From a checkpoint of a small encoder-decoder image transcriber: decoder norm rmsnorm.
Rows from block 3 of the text decoder, named by matrix and row number. Rows with one number belong to one attention dimension. Each number is 50 + 12 x the weight over its row's rms, rounded and kept within 0 to 99. All counts start at 0. After the name is the row's rms in percent of the matrix's.
# v: attention value (decoder.blocks.3.attn.v.weight, 384x384), inputs 128-255
# proj: attention output (decoder.blocks.3.attn.proj.weight, 384x384, transposed), outputs 128-255
v.157 099:53 52 47 48 62 56 68 47 59 74 58 46 38 52 29 34 33 76 76 64 56 45 53 51 58 67 55 48 49 64 32 44 35 46 60 37 68 61 46 44 61 55 36 45 65 53 50 54 63 62 51 62 45 62 62 77 45 41 58 51 41 55 68 60 28 43 65 45 48 55 44 47 44 50 21 30 36 61 43 51 45 55 70 59 58 48 27 59 47 66 47 44 37 46 48 41 36 38 48 55 62 30 39 44 39 42 31 45 40 32 47 60 26 47 30 23 73 53 54 54 51 35 67 47 19 57 37 44
v.158 095:56 64 49 55 30 36 53 36 59 28 40 59 82 55 68 43 68 57 67 58 55 72 66 57 42 50 53 31 46 51 36 46 61 41 51 74 48 37 42 43 31 46 52 45 57 66 29 56 62 56 61 42 49 52 31 36 59 41 46 41 32 39 43 56 43 63 42 25 68 29 29 42 56 59 60 45 43 54 60 45 48 39 80 58 45 45 59 42 31 45 29 59 46 52 38 43 62 57 67 52 53 62 45 43 47 45 71 45 63 49 54 55 32 58 42 51 44 34 48 34 40 58 49 53 65 33 45 42
v.159 110:61 45 57 40 67 41 38 54 37 58 63 54 62 43 49 56 52 56 46 42 66 48 65 49 58 62 42 81 35 55 40 28 61 57 21 29 71 45 51 62 43 29 45 39 40 48 49 64 67 64 41 46 25 44 46 54 69 56 40 45 59 38 56 42 71 52 52 56 54 47 41 52 43 52 51 83 46 65 55 62 46 55 59 41 58 59 34 52 48 78 67 47 68 57 45 53 38 46 44 52 66 51 37 68 63 60 41 54 42 66 36 43 40 55 48 54 46 56 59 46 65 40 58 41 57 29 48 77
v.160 104:70 50 65 42 54 53 69 30 41 48 55 52 47 60 45 49 73 48 37 45 62 65 30 47 42 68 54 44 40 61 44 44 66 41 51 34 45 56 62 56 51 24 36 54 41 45 45 33 50 46 57 51 52 37 45 51 42 69 42 58 62 41 52 47 57 67 39 48 80 34 53 54 44 47 53 68 32 59 61 68 54 41 62 50 36 58 45 60 45 41 53 48 43 40 76 40 36 56 53 59 55 61 64 39 36 53 49 22 61 42 38 44 35 56 54 40 50 45 33 36 64 59 69 38 28 63 52 51
v.161 105:43 46 70 50 52 52 35 45 36 61 46 67 46 45 37 48 59 38 39 40 64 68 29 62 58 36 28 48 17 38 59 49 45 65 41 42 54 61 62 59 59 45 57 43 56 48 61 58 63 31 30 53 27 61 39 28 76 68 53 48 48 59 49 40 42 48 71 50 70 49 46 51 52 59 74 53 50 53 53 55 56 56 46 50 66 51 47 53 51 61 57 58 41 44 33 20 63 46 73 40 41 48 58 45 38 58 42 43 56 32 62 32 48 62 45 29 30 30 58 69 60 76 71 36 67 33 59 38
v.162 102:60 52 36 39 44 45 55 60 59 51 59 64 62 84 78 51 58 38 53 66 72 45 39 63 85 53 29 54 76 51 57 65 42 38 54 58 64 59 42 48 47 53 52 35 75 54 77 34 31 60 46 61 35 51 56 61 44 29 41 58 18 49 51 45 64 69 34 49 54 54 57 65 45 40 31 34 43 51 51 50 53 36 47 48 54 54 40 28 50 42 63 45 46 61 52 45 42 57 54 48 57 48 69 46 46 62 41 48 65 56 59 60 51 35 51 32 34 52 48 73 70 52 71 46 49 53 52 33
v.163 102:45 50 59 52 65 54 27 59 42 58 56 53 70 48 41 59 42 44 64 35 47 52 77 62 42 37 59 50 38 56 47 55 68 44 67 56 53 62 60 44 56 71 60 34 61 45 61 45 52 33 26 38 57 57 36 65 40 42 42 53 25 46 57 56 54 32 61 49 38 42 63 37 68 51 43 49 44 42 33 55 78 38 75 37 36 47 56 59 45 46 44 37 62 43 40 59 48 36 26 45 49 39 32 59 50 67 41 47 59 49 62 47 69 41 44 48 23 20 48 47 52 64 43 26 34 47 54 66
v.164 116:62 62 66 46 66 63 69 71 38 49 54 45 39 55 50 34 60 36 37 37 69 41 46 51 57 35 47 40 40 34 58 67 44 67 50 57 72 36 56 55 54 53 51 62 48 48 55 61 44 53 48 62 58 69 53 55 43 61 65 57 60 45 52 40 38 54 67 68 41 37 47 43 45 56 40 49 63 49 50 65 41 40 53 47 38 58 35 40 27 40 24 74 49 56 44 68 61 53 54 67 28 60 61 36 40 46 49 55 61 47 68 53 39 26 35 48 46 64 32 52 69 31 42 56 52 57 37 36
v.165 100:37 54 22 44 62 46 61 57 53 36 57 42 32 36 50 59 43 51 24 72 64 65 36 61 64 38 52 71 67 49 65 81 76 55 41 37 25 54 27 43 40 55 42 38 33 46 67 52 70 75 24 57 43 58 61 40 50 70 58 49 31 46 46 46 60 84 54 24 30 50 53 43 45 50 17 56 69 27 66 41 45 40 47 64 59 43 66 49 53 55 63 64 40 68 52 41 67 62 58 68 35 59 56 44 73 34 69 59 35 62 53 64 63 36 42 83 36 41 47 54 55 42 69 48 58 35 51 62
v.166 103:40 47 45 62 49 61 66 39 37 63 62 30 56 49 17 47 43 56 36 42 50 40 57 75 65 37 52 50 43 26 66 71 31 37 40 43 47 71 31 56 31 38 60 50 41 37 39 46 52 59 59 60 58 63 56 34 56 27 41 66 65 29 31 12 44 56 27 60 49 47 58 61 33 53 38 44 48 40 32 49 57 54 56 43 55 39 37 52 46 60 67 48 56 51 38 43 68 56 65 59 64 70 62 47 57 51 42 72 56 64 51 58 26 50 47 48 31 44 42 36 51 45 51 54 25 45 58 39
v.167 117:76 44 56 50 50 37 38 66 54 57 45 81 41 52 46 57 50 68 72 57 41 61 57 67 41 63 54 59 61 23 61 45 57 63 38 54 61 48 41 59 68 52 61 60 54 37 50 60 51 53 34 43 47 51 46 59 46 34 45 61 51 45 52 39 47 52 38 36 53 59 53 46 49 53 36 59 18 73 46 60 59 44 55 60 52 35 49 61 59 46 45 56 40 48 48 43 78 50 36 43 50 46 55 63 54 84 46 33 39 55 59 38 31 43 50 45 38 47 68 50 58 45 37 42 46 60 63 45
v.168 104:45 50 66 45 52 60 45 44 56 48 47 47 69 54 39 45 52 34 48 40 62 68 52 42 69 42 84 24 61 58 43 68 57 56 52 57 43 69 37 43 50 64 46 30 42 52 38 58 48 35 70 67 42 44 58 57 37 51 57 35 47 47 56 54 51 30 52 71 56 53 44 43 58 56 40 58 62 53 64 55 31 81 32 49 34 76 40 63 64 68 60 46 32 49 48 52 44 68 44 57 44 35 39 37 48 39 55 58 29 40 52 39 58 33 37 56 59 56 62 49 44 35 58 66 53 40 43 56
v.169 102:58 66 54 55 40 54 49 65 32 53 67 36 84 70 45 58 63 30 65 49 65 48 40 39 29 49 45 41 50 56 48 46 77 69 58 48 63 50 49 41 41 45 63 39 67 57 56 48 29 36 77 47 55 53 33 50 33 51 28 54 36 58 52 42 36 29 61 46 42 51 41 38 38 46 63 32 54 58 56 46 67 44 38 49 46 35 49 55 61 80 45 48 50 41 31 56 39 34 34 65 61 50 39 46 32 41 56 48 62 51 31 44 53 51 49 43 60 66 64 34 47 45 46 49 44 57 45 41
v.170 096:57 45 56 52 40 34 49 38 59 59 35 53 70 36 54 45 55 53 46 66 53 29 35 56 49 58 37 28 81 51 48 58 36 61 46 69 52 35 45 57 56 46 46 54 52 58 43 30 46 65 48 47 37 55 49 53 68 55 22 42 47 43 32 41 47 52 39 33 43 69 36 45 45 39 39 45 39 49 68 69 61 49 49 44 55 35 44 54 50 59 48 66 38 61 46 46 34 50 47 75 49 55 55 60 45 62 44 35 37 40 46 42 34 50 35 60 40 55 44 58 34 41 38 41 79 50 46 47
v.171 105:40 46 25 44 41 64 38 53 56 62 53 45 61 54 54 59 40 61 29 46 64 41 47 79 50 36 49 46 52 63 57 38 39 62 46 39 54 52 52 39 53 75 47 29 59 79 28 47 40 57 65 38 29 50 38 35 68 43 66 58 35 63 51 54 53 38 46 52 33 51 46 61 34 60 43 60 63 46 59 59 43 49 23 56 12 71 16 67 39 38 41 55 44 67 33 77 46 29 45 53 54 40 37 58 56 56 51 58 54 71 51 29 57 44 45 60 36 64 71 60 39 48 79 46 29 41 60 33
v.172 098:68 26 61 52 72 52 65 39 44 55 50 49 50 43 56 36 35 29 69 64 71 36 59 60 42 66 54 58 32 52 50 43 57 29 56 57 41 39 31 53 67 51 47 40 52 35 66 66 62 29 52 65 72 64 37 48 44 36 53 45 44 30 67 61 60 46 41 56 51 44 39 57 39 34 53 51 37 48 48 32 64 58 33 60 53 70 46 40 52 31 61 42 69 59 34 48 49 59 52 39 82 61 40 39 48 53 38 38 46 55 33 39 54 43 48 50 54 58 76 56 36 61 49 55 45 40 46 28
v.173 106:37 65 45 44 42 45 40 58 38 40 74 42 64 39 59 57 36 43 42 45 21 55 49 58 47 46 49 64 27 44 73 42 46 45 63 46 62 60 27 58 59 56 27 56 65 59 50 61 47 47 46 58 39 52 38 33 47 71 58 42 59 38 63 50 51 61 45 27 45 47 45 63 61 51 64 54 60 54 52 52 23 41 58 42 40 43 56 56 58 42 45 48 40 45 58 59 58 33 44 31 59 47 74 74 57 50 51 42 55 66 49 49 69 59 42 51 55 62 59 53 31 57 39 74 27 67 44 67
v.174 108:55 35 54 44 45 49 61 66 58 57 52 53 52 48 34 46 39 37 46 50 50 53 64 35 58 53 51 54 63 34 43 45 66 41 49 58 45 49 72 43 48 47 55 45 68 31 43 51 29 38 58 52 54 55 77 52 69 47 50 42 49 62 47 57 68 42 31 48 44 41 53 62 66 58 85 42 51 53 49 45 65 53 81 72 42 48 40 46 35 46 26 56 31 41 49 57 58 49 57 56 71 58 43 56 41 43 49 56 37 50 35 65 49 35 63 45 64 72 66 41 44 48 47 43 57 41 49 46
v.175 101:74 54 55 44 68 41 41 51 65 57 55 59 62 52 43 65 66 24 67 52 61 59 51 49 36 53 31 35 46 71 65 42 32 61 42 44 65 67 58 48 56 50 38 55 61 45 32 40 51 53 54 59 60 59 49 45 54 50 33 39 52 47 36 34 57 57 40 68 54 58 78 40 62 52 64 44 69 47 42 42 68 51 52 60 49 56 71 39 56 48 48 65 42 63 48 33 56 42 41 50 66 44 58 60 46 64 43 35 43 55 35 50 53 53 32 61 48 55 54 57 64 43 42 52 67 55 55 56
v.176 103:47 17 33 62 63 47 44 30 51 39 33 48 73 41 44 51 32 45 50 60 27 49 57 37 47 57 32 48 52 57 51 51 33 33 51 42 77 49 54 62 53 60 53 34 32 38 76 34 65 57 44 60 46 49 51 50 41 51 65 45 53 42 67 58 31 31 51 50 62 61 42 42 54 49 07 72 67 56 43 40 57 58 46 54 66 37 64 47 39 66 71 40 33 67 37 48 56 45 42 56 51 53 38 36 46 45 41 50 55 65 66 46 61 46 58 44 53 24 46 63 49 50 75 49 43 76 57 51
v.177 110:67 46 51 53 59 73 71 67 33 55 40 48 72 49 48 53 64 49 63 51 39 58 53 54 37 74 53 55 49 46 27 60 62 52 45 49 47 47 58 60 44 63 42 44 47 50 58 57 53 61 62 27 70 59 48 50 55 51 69 60 34 40 59 43 56 57 34 65 65 46 53 56 47 41 38 62 46 49 68 39 41 36 36 58 45 56 51 37 64 43 55 65 39 51 46 53 47 39 34 56 76 56 32 55 47 57 56 65 53 72 27 50 57 46 70 51 72 59 43 35 56 38 47 62 54 48 41 60
v.178 099:63 63 44 28 37 50 59 78 38 56 60 45 38 50 52 54 33 40 35 22 33 45 37 57 58 56 37 42 56 62 33 61 31 82 46 58 76 29 38 54 37 59 31 50 57 47 62 45 42 74 60 50 46 36 44 59 35 56 39 45 55 43 52 59 32 60 76 47 32 43 37 51 60 48 63 33 62 69 38 53 65 51 54 56 61 61 78 43 70 49 59 54 62 36 45 49 76 42 44 69 38 59 44 49 63 47 70 51 48 29 44 49 68 50 37 57 32 52 51 53 43 60 49 49 36 35 36 37
v.179 096:34 36 53 66 49 56 44 61 68 50 48 56 73 31 49 53 33 34 38 57 42 70 55 58 42 56 61 57 44 60 71 34 51 54 43 38 37 60 50 67 60 49 63 48 48 45 58 55 49 64 33 54 76 74 48 50 50 33 69 58 41 39 42 56 38 60 31 40 42 52 44 49 53 53 58 41 54 64 47 61 71 44 57 54 43 58 68 49 25 60 46 50 56 36 48 48 73 53 51 42 65 61 56 59 39 60 62 57 35 42 54 63 41 65 52 59 45 44 59 47 27 59 58 40 53 53 40 61
v.180 102:55 55 54 35 46 58 67 56 47 65 30 49 43 48 57 63 59 43 22 41 45 49 36 40 49 42 48 51 66 77 32 73 45 41 54 75 53 41 31 76 34 41 46 64 54 40 43 53 44 45 37 32 26 40 49 52 53 48 78 56 51 52 61 69 52 45 67 46 54 57 57 66 24 40 63 64 47 45 58 56 52 67 52 37 49 39 51 58 59 52 43 57 40 41 87 61 57 59 43 58 44 44 73 55 36 54 49 44 64 53 40 48 53 37 43 54 62 43 38 38 49 51 65 55 60 47 62 52
v.181 110:53 58 32 50 31 54 46 40 35 48 30 39 42 31 47 34 40 40 61 50 70 65 56 56 61 57 29 36 60 39 59 64 27 40 30 37 53 46 58 68 51 73 16 35 47 58 53 63 53 63 59 47 60 55 49 49 22 62 36 66 49 44 59 43 51 67 67 42 62 40 51 61 81 52 53 47 41 60 54 58 47 71 32 42 73 18 47 45 41 34 47 56 31 54 56 57 54 48 52 45 33 54 42 58 50 50 40 52 50 57 62 42 51 40 38 33 21 29 53 49 30 46 56 30 36 47 68 57
v.182 103:63 45 44 45 52 70 52 31 32 54 39 39 42 58 62 38 75 49 67 61 41 59 59 53 31 71 65 54 36 52 46 42 37 54 53 74 47 59 39 41 49 51 53 45 74 58 46 39 50 39 38 50 60 25 36 64 44 30 54 73 42 44 56 60 47 27 54 54 56 36 42 49 24 51 52 45 50 54 56 39 53 54 54 61 91 46 48 44 55 56 60 45 40 42 56 60 67 55 66 60 64 38 18 39 53 35 53 55 76 38 49 53 49 37 61 79 60 61 41 49 56 61 54 60 48 62 64 46
v.183 109:28 41 40 53 42 51 56 72 78 42 74 41 44 44 50 35 55 22 68 46 44 40 43 44 68 57 37 52 47 61 55 37 59 57 21 30 40 47 53 57 48 42 54 60 45 52 71 43 38 56 49 44 76 73 52 60 24 64 36 55 63 68 45 43 52 70 52 58 37 47 36 70 53 58 50 47 80 49 43 47 66 46 68 40 57 62 30 53 55 50 60 43 68 65 61 77 44 40 48 40 41 70 62 60 50 66 47 51 45 43 48 53 60 55 55 40 45 42 34 52 50 63 56 50 53 55 49 70
proj.157 098:49 39 67 59 61 68 54 60 47 51 51 32 68 44 56 37 37 20 29 63 46 56 53 35 62 34 52 45 27 74 61 58 51 28 53 55 48 35 51 49 61 57 46 59 69 28 47 67 65 78 54 52 44 42 50 46 47 73 65 51 46 20 59 47 51 48 58 50 54 67 67 59 28 48 45 59 55 25 63 70 69 60 40 61 56 42 48 59 31 50 38 79 54 60 29 49 62 30 52 42 59 65 35 39 44 48 44 32 60 42 73 41 56 45 58 43 55 50 53 65 52 36 51 68 44 33 46 54
proj.158 100:57 53 41 53 48 49 35 58 32 46 40 54 28 42 61 28 56 56 63 60 56 43 43 52 49 56 55 61 80 40 59 47 32 67 58 56 62 34 27 59 63 42 47 33 38 44 51 43 35 60 52 75 45 46 59 55 49 39 38 28 40 26 40 74 33 22 63 44 53 43 52 59 57 25 56 51 56 48 47 31 55 61 42 45 53 46 39 36 66 40 49 47 66 58 43 37 79 54 57 46 40 47 60 33 49 52 54 46 64 50 35 55 44 30 58 54 59 45 53 40 64 59 21 52 23 60 70 54
proj.159 108:40 58 44 36 57 40 33 61 73 50 45 30 61 65 68 59 34 63 45 55 56 67 36 46 49 42 27 63 54 48 41 48 49 86 35 52 45 52 50 23 33 39 48 42 51 43 73 38 50 79 35 60 40 52 64 50 42 56 34 67 43 59 51 60 56 57 49 50 71 74 40 40 85 66 54 36 50 62 54 45 57 53 52 43 43 37 56 54 76 44 74 55 51 57 58 58 44 68 35 58 54 48 51 55 51 53 51 47 49 61 37 55 59 47 64 27 35 61 50 54 54 60 55 52 52 35 66 43
proj.160 104:41 57 40 66 57 41 45 57 69 48 49 58 75 50 43 66 42 54 38 40 41 36 54 39 42 39 50 45 46 60 63 48 49 44 63 56 57 45 53 64 56 47 49 58 43 45 51 40 62 62 74 67 57 46 56 33 72 57 73 35 39 49 40 58 56 51 44 51 52 58 38 56 42 41 58 53 62 38 59 36 29 42 39 59 59 43 45 55 38 41 63 63 28 60 74 55 72 44 51 50 42 52 53 58 66 61 52 68 18 48 38 42 56 41 38 65 54 49 49 61 40 53 52 68 54 52 58 48
proj.161 101:38 45 53 44 61 47 46 41 30 37 49 62 53 40 29 73 38 65 43 35 40 61 69 56 23 39 46 47 53 80 81 37 55 47 55 31 49 81 70 74 46 29 69 58 40 59 56 56 59 55 49 51 72 47 63 34 51 48 49 47 39 56 20 50 43 62 37 54 56 51 44 35 79 61 54 28 43 47 71 56 24 53 46 56 51 70 60 49 31 69 58 64 34 61 54 38 54 52 52 43 42 56 44 47 51 49 54 45 47 45 45 61 48 46 64 46 40 33 39 41 47 53 51 46 46 53 51 50
proj.162 102:21 55 68 55 57 76 44 58 50 56 41 55 44 36 43 65 49 36 59 40 67 36 68 64 32 36 25 30 41 48 49 47 47 42 94 64 46 81 52 80 28 44 46 50 31 38 49 62 64 66 58 39 51 46 36 54 54 46 57 58 47 60 44 26 62 66 40 27 52 50 32 48 48 58 41 45 52 44 36 53 55 63 52 47 28 45 43 46 37 41 35 52 30 53 49 40 44 70 43 57 41 61 69 49 47 43 38 50 71 67 42 40 27 47 44 51 77 70 52 56 59 62 59 70 46 76 53 42
proj.163 103:54 29 64 38 34 38 54 33 40 62 49 46 47 57 53 57 59 61 55 48 41 57 50 49 62 54 54 38 29 79 41 71 50 43 55 52 42 52 61 36 49 45 39 57 48 57 16 57 47 56 43 33 41 33 60 60 45 50 39 47 39 44 48 34 26 30 48 34 38 50 47 55 35 63 39 77 57 64 19 39 63 48 63 64 36 50 48 66 44 64 35 62 57 61 57 59 51 41 62 39 47 38 41 49 42 62 39 23 43 67 66 46 51 28 46 42 53 62 56 55 35 46 24 50 66 37 52 38
proj.164 109:29 47 47 43 46 45 51 61 68 51 53 62 67 35 49 51 43 77 57 26 36 79 65 57 62 41 57 62 61 31 62 59 51 49 71 30 59 37 47 54 45 47 38 46 33 52 51 67 25 80 54 51 65 35 50 62 47 50 45 42 55 41 30 55 67 34 45 49 45 68 58 42 31 44 38 54 64 55 56 33 28 56 46 37 44 44 47 51 39 60 26 45 63 62 43 40 50 48 53 54 41 44 31 49 59 54 53 61 38 47 61 30 41 40 64 40 44 38 29 65 49 68 22 40 40 39 58 60
proj.165 098:55 49 52 54 24 42 67 67 43 37 52 39 56 46 41 43 61 59 44 42 54 52 69 53 49 36 54 48 57 45 55 34 39 47 54 54 55 67 49 41 36 49 44 72 38 39 59 51 49 43 60 49 56 43 33 49 46 69 67 39 36 41 70 52 41 53 53 54 60 63 31 58 65 43 39 56 42 50 65 55 44 32 43 35 54 49 42 47 34 69 50 51 76 45 55 55 48 72 41 58 44 24 62 58 31 50 53 63 45 57 45 59 46 72 48 59 51 32 49 55 61 56 37 60 42 40 56 57
proj.166 103:56 38 51 36 50 62 65 42 41 55 62 45 51 59 56 56 61 37 50 50 51 57 54 36 44 47 43 59 50 47 58 60 53 29 61 22 91 48 66 49 37 54 52 54 54 26 28 75 59 61 43 60 53 37 58 39 35 59 31 59 49 43 40 20 41 58 42 55 54 42 38 53 30 56 63 50 49 45 36 49 40 64 57 38 51 50 24 46 38 41 44 45 52 48 53 36 57 67 69 51 45 81 43 49 49 46 62 50 57 44 53 48 40 38 55 42 59 30 50 50 49 51 35 55 38 39 45 67
proj.167 112:63 44 57 44 54 46 55 55 26 51 56 67 58 63 34 59 52 36 28 43 44 73 25 38 44 51 56 27 37 59 50 30 70 43 43 39 62 63 47 55 43 66 46 42 41 51 47 41 51 39 62 32 52 52 42 41 62 66 41 61 54 64 80 59 42 47 47 22 39 47 45 56 67 53 60 51 56 76 55 67 69 39 62 32 43 81 61 67 57 43 55 55 54 39 52 48 45 59 45 43 30 66 52 43 40 30 28 45 58 29 60 64 34 53 48 45 46 51 44 49 57 46 40 75 46 71 42 52
proj.168 103:51 61 54 55 57 69 55 62 64 51 31 71 41 62 50 24 40 56 30 62 40 44 46 41 66 49 35 45 58 58 47 65 49 44 35 49 68 44 48 75 47 42 50 63 65 39 27 59 54 44 42 52 46 43 60 39 38 70 40 55 59 35 12 41 66 34 74 72 36 59 62 27 01 52 50 52 36 40 33 38 62 62 36 68 54 52 64 42 52 20 64 55 73 31 47 45 44 50 64 49 27 61 45 34 33 49 41 59 48 48 54 44 28 51 51 38 34 52 51 65 41 56 50 56 43 34 46 59
proj.169 098:46 42 47 42 63 57 47 36 35 32 59 41 33 40 41 42 50 47 51 61 61 51 42 51 50 55 57 60 60 54 21 50 43 41 55 70 24 37 62 31 49 51 52 56 47 40 67 51 64 72 62 46 49 62 41 29 43 46 26 74 39 70 49 62 33 42 58 58 45 76 47 55 19 45 53 35 57 53 61 46 23 41 39 62 47 41 66 52 49 47 46 53 51 55 41 58 47 42 48 64 54 47 46 55 44 36 41 37 46 29 63 70 44 48 52 67 36 46 63 68 63 56 32 41 37 35 41 55
proj.170 098:67 67 51 53 56 64 39 50 63 50 57 66 55 61 28 62 36 42 48 47 56 42 45 64 45 32 45 37 43 16 54 67 68 68 76 56 49 40 58 48 67 51 31 29 43 59 79 41 71 35 50 41 57 59 34 49 54 51 51 43 66 57 56 53 64 27 57 38 53 70 62 42 59 53 33 21 55 49 23 38 59 63 52 44 12 75 58 49 36 48 62 71 46 64 43 69 42 60 45 66 54 67 70 36 31 40 55 50 48 41 47 51 48 44 49 71 36 42 49 51 80 59 18 65 37 39 45 43
proj.171 110:32 39 48 70 33 59 62 53 53 58 28 48 30 48 66 48 77 48 42 37 60 34 29 45 81 35 49 63 64 45 47 31 72 67 32 32 66 72 49 53 63 62 58 39 61 27 69 42 47 47 57 21 47 36 62 46 70 38 53 63 33 45 61 55 55 35 57 59 65 54 39 57 45 44 66 52 34 69 53 47 49 48 60 43 41 34 25 47 36 25 53 36 32 45 62 57 49 66 48 43 65 46 54 39 35 43 41 66 48 57 50 60 61 46 64 46 57 41 39 54 42 47 35 39 50 53 28 27
proj.172 093:46 43 37 42 61 52 40 57 58 53 44 43 54 67 60 37 18 52 64 37 51 36 43 54 38 29 48 63 49 54 29 42 66 41 64 57 65 28 67 38 62 69 70 50 43 47 45 35 53 53 46 39 36 57 73 61 17 34 46 42 55 47 57 69 62 60 51 43 71 39 56 44 41 67 57 43 58 67 74 31 65 40 53 65 48 43 64 20 46 51 41 53 46 56 44 47 64 69 59 71 73 60 59 56 35 56 47 48 39 53 54 39 45 44 36 50 44 65 70 49 54 37 53 35 49 65 50 64
proj.173 112:46 76 57 41 59 39 50 31 40 49 58 36 55 27 72 63 54 41 52 66 59 40 59 59 54 36 63 36 55 50 51 30 48 33 35 36 48 85 52 40 54 45 56 43 49 51 39 66 52 39 43 45 46 76 42 40 28 64 44 35 54 39 62 50 55 51 34 20 47 41 56 51 36 59 59 66 80 57 55 37 57 71 46 57 69 44 69 31 30 46 53 43 52 57 61 49 51 31 40 57 40 63 52 65 42 44 29 41 46 41 66 49 47 46 57 52 45 42 54 49 57 56 31 37 53 60 57 53
proj.174 109:57 58 66 24 62 57 59 47 85 52 34 60 44 58 71 70 54 46 58 58 45 57 40 54 38 44 64 33 65 58 20 39 44 40 43 51 69 52 35 53 71 36 55 41 39 50 69 55 54 74 53 34 54 52 51 49 53 53 34 52 45 62 53 49 49 61 60 56 41 55 49 57 26 58 43 35 36 43 49 50 62 38 23 52 59 72 73 48 59 58 39 62 54 42 33 63 46 34 60 47 59 57 37 44 61 63 55 46 40 42 46 55 60 37 55 47 56 60 62 52 55 59 18 46 69 58 41 80
proj.175 106:60 60 53 48 54 57 44 57 66 56 55 55 52 57 65 49 42 46 46 53 36 28 43 42 43 39 38 58 30 73 58 55 64 66 49 50 70 64 57 69 46 63 57 47 32 50 53 44 56 50 56 40 61 58 54 53 61 35 53 65 41 44 44 76 53 59 37 47 33 42 57 52 50 46 35 45 64 39 48 61 69 51 46 29 48 61 44 48 44 46 69 72 42 62 53 38 48 45 46 40 35 28 39 51 56 53 60 39 43 37 29 55 57 38 60 21 42 43 57 61 65 67 70 35 62 51 46 57
proj.176 101:24 32 39 46 32 35 48 27 52 44 75 32 68 40 69 21 48 60 42 37 46 52 39 32 69 38 43 60 63 53 70 43 64 42 50 43 39 43 49 44 44 71 57 76 48 52 55 47 47 47 31 58 51 52 35 45 62 55 45 31 54 59 59 53 68 59 42 44 56 59 48 68 78 48 40 55 49 45 66 33 41 41 65 56 70 58 38 50 47 34 51 49 37 51 34 49 44 46 64 31 48 42 46 39 36 39 51 39 54 55 48 52 69 60 52 33 67 35 59 47 39 66 65 44 47 58 38 39
proj.177 107:58 37 33 49 61 65 53 52 29 44 43 48 51 45 60 58 38 38 45 36 77 53 39 48 60 75 51 40 75 46 29 43 58 54 66 32 34 52 41 30 66 77 72 52 36 43 28 45 27 54 31 48 55 43 42 55 59 42 39 59 34 61 70 48 46 66 54 75 65 33 54 69 67 59 57 33 51 73 58 35 52 49 65 57 51 62 48 44 72 33 45 53 37 40 48 64 74 38 48 55 76 47 38 46 41 50 52 40 48 61 47 41 49 59 38 52 56 75 45 54 56 46 63 38 52 46 18 43
proj.178 101:70 59 44 49 81 49 40 57 33 31 55 52 49 58 37 51 74 38 33 66 68 57 58 42 44 43 51 42 52 75 61 37 23 56 37 38 40 42 45 34 39 52 41 69 59 60 45 58 59 55 55 56 42 53 45 43 23 33 49 45 54 58 32 48 55 46 60 55 50 22 42 41 76 54 55 50 59 49 31 43 52 46 26 38 52 41 39 41 44 60 69 44 43 62 60 48 58 26 58 68 70 55 67 43 66 58 46 50 26 47 52 54 39 67 75 61 31 26 69 44 60 65 42 47 58 56 48 75
proj.179 097:56 41 61 53 52 65 45 65 40 55 66 70 68 52 46 54 52 56 66 53 24 64 53 50 15 39 48 45 55 48 55 68 60 48 37 54 70 50 65 70 47 56 57 54 32 68 31 54 56 51 43 45 64 48 38 52 59 42 35 41 28 57 31 47 51 56 53 45 46 37 37 65 67 43 29 58 47 51 45 38 53 38 65 59 46 80 57 45 31 55 33 51 60 59 71 50 26 72 48 34 70 68 51 57 79 40 65 26 56 67 32 34 50 42 68 44 33 57 61 42 45 45 56 39 56 44 42 55
proj.180 105:37 56 52 60 47 71 45 48 65 44 48 46 53 63 71 54 31 39 49 56 63 57 64 48 65 69 44 54 54 71 59 43 44 44 59 63 41 66 57 49 49 45 52 41 50 49 36 51 52 40 39 60 37 49 35 69 49 78 68 23 61 29 45 32 60 57 44 37 42 47 68 61 54 53 46 49 52 61 51 35 32 53 58 60 60 52 41 52 43 28 47 64 63 66 53 82 65 83 34 46 69 50 73 31 36 37 57 70 54 68 60 39 50 69 52 63 65 64 32 62 51 42 47 55 66 28 47 33
proj.181 106:58 64 39 50 46 38 42 54 42 69 39 63 61 71 53 43 61 55 51 54 58 56 39 50 48 49 66 42 41 68 57 43 74 58 51 54 63 46 45 47 58 60 45 64 39 46 37 45 65 72 49 55 65 51 64 29 45 51 33 30 51 66 39 52 58 39 42 35 63 60 45 60 99 52 44 26 33 38 48 47 49 51 51 66 52 43 61 57 61 59 61 65 64 58 72 67 48 42 56 50 82 52 41 45 54 51 30 56 33 57 48 59 49 49 68 76 59 51 38 36 42 45 45 46 66 53 49 47
proj.182 102:62 40 22 70 56 54 50 53 50 41 52 61 42 32 59 56 23 52 57 49 33 28 50 66 50 68 47 48 45 60 49 64 39 37 54 52 37 27 69 49 55 53 67 35 64 32 68 42 44 44 57 57 27 63 52 73 51 42 40 48 62 65 62 72 43 61 18 68 55 57 53 55 18 43 50 36 39 54 57 46 29 48 51 56 59 46 48 76 51 53 55 53 28 55 42 51 35 37 48 73 45 42 65 36 50 65 45 42 57 63 42 46 69 39 30 46 53 72 61 46 03 63 59 40 48 57 53 50
proj.183 105:42 46 69 20 35 42 42 52 75 53 63 56 35 42 48 69 69 70 58 67 69 40 36 51 44 26 67 55 27 46 72 49 40 65 47 51 50 60 43 61 44 42 38 69 47 46 67 40 40 44 44 52 53 56 38 62 63 40 64 43 43 52 69 42 52 47 64 45 63 40 39 39 80 43 25 58 38 51 49 24 63 45 62 24 62 47 60 38 41 39 51 52 65 62 52 38 42 69 44 48 57 64 53 45 41 51 51 60 45 59 37 45 45 44 42 57 62 63 53 64 42 54 74 35 50 54 31 64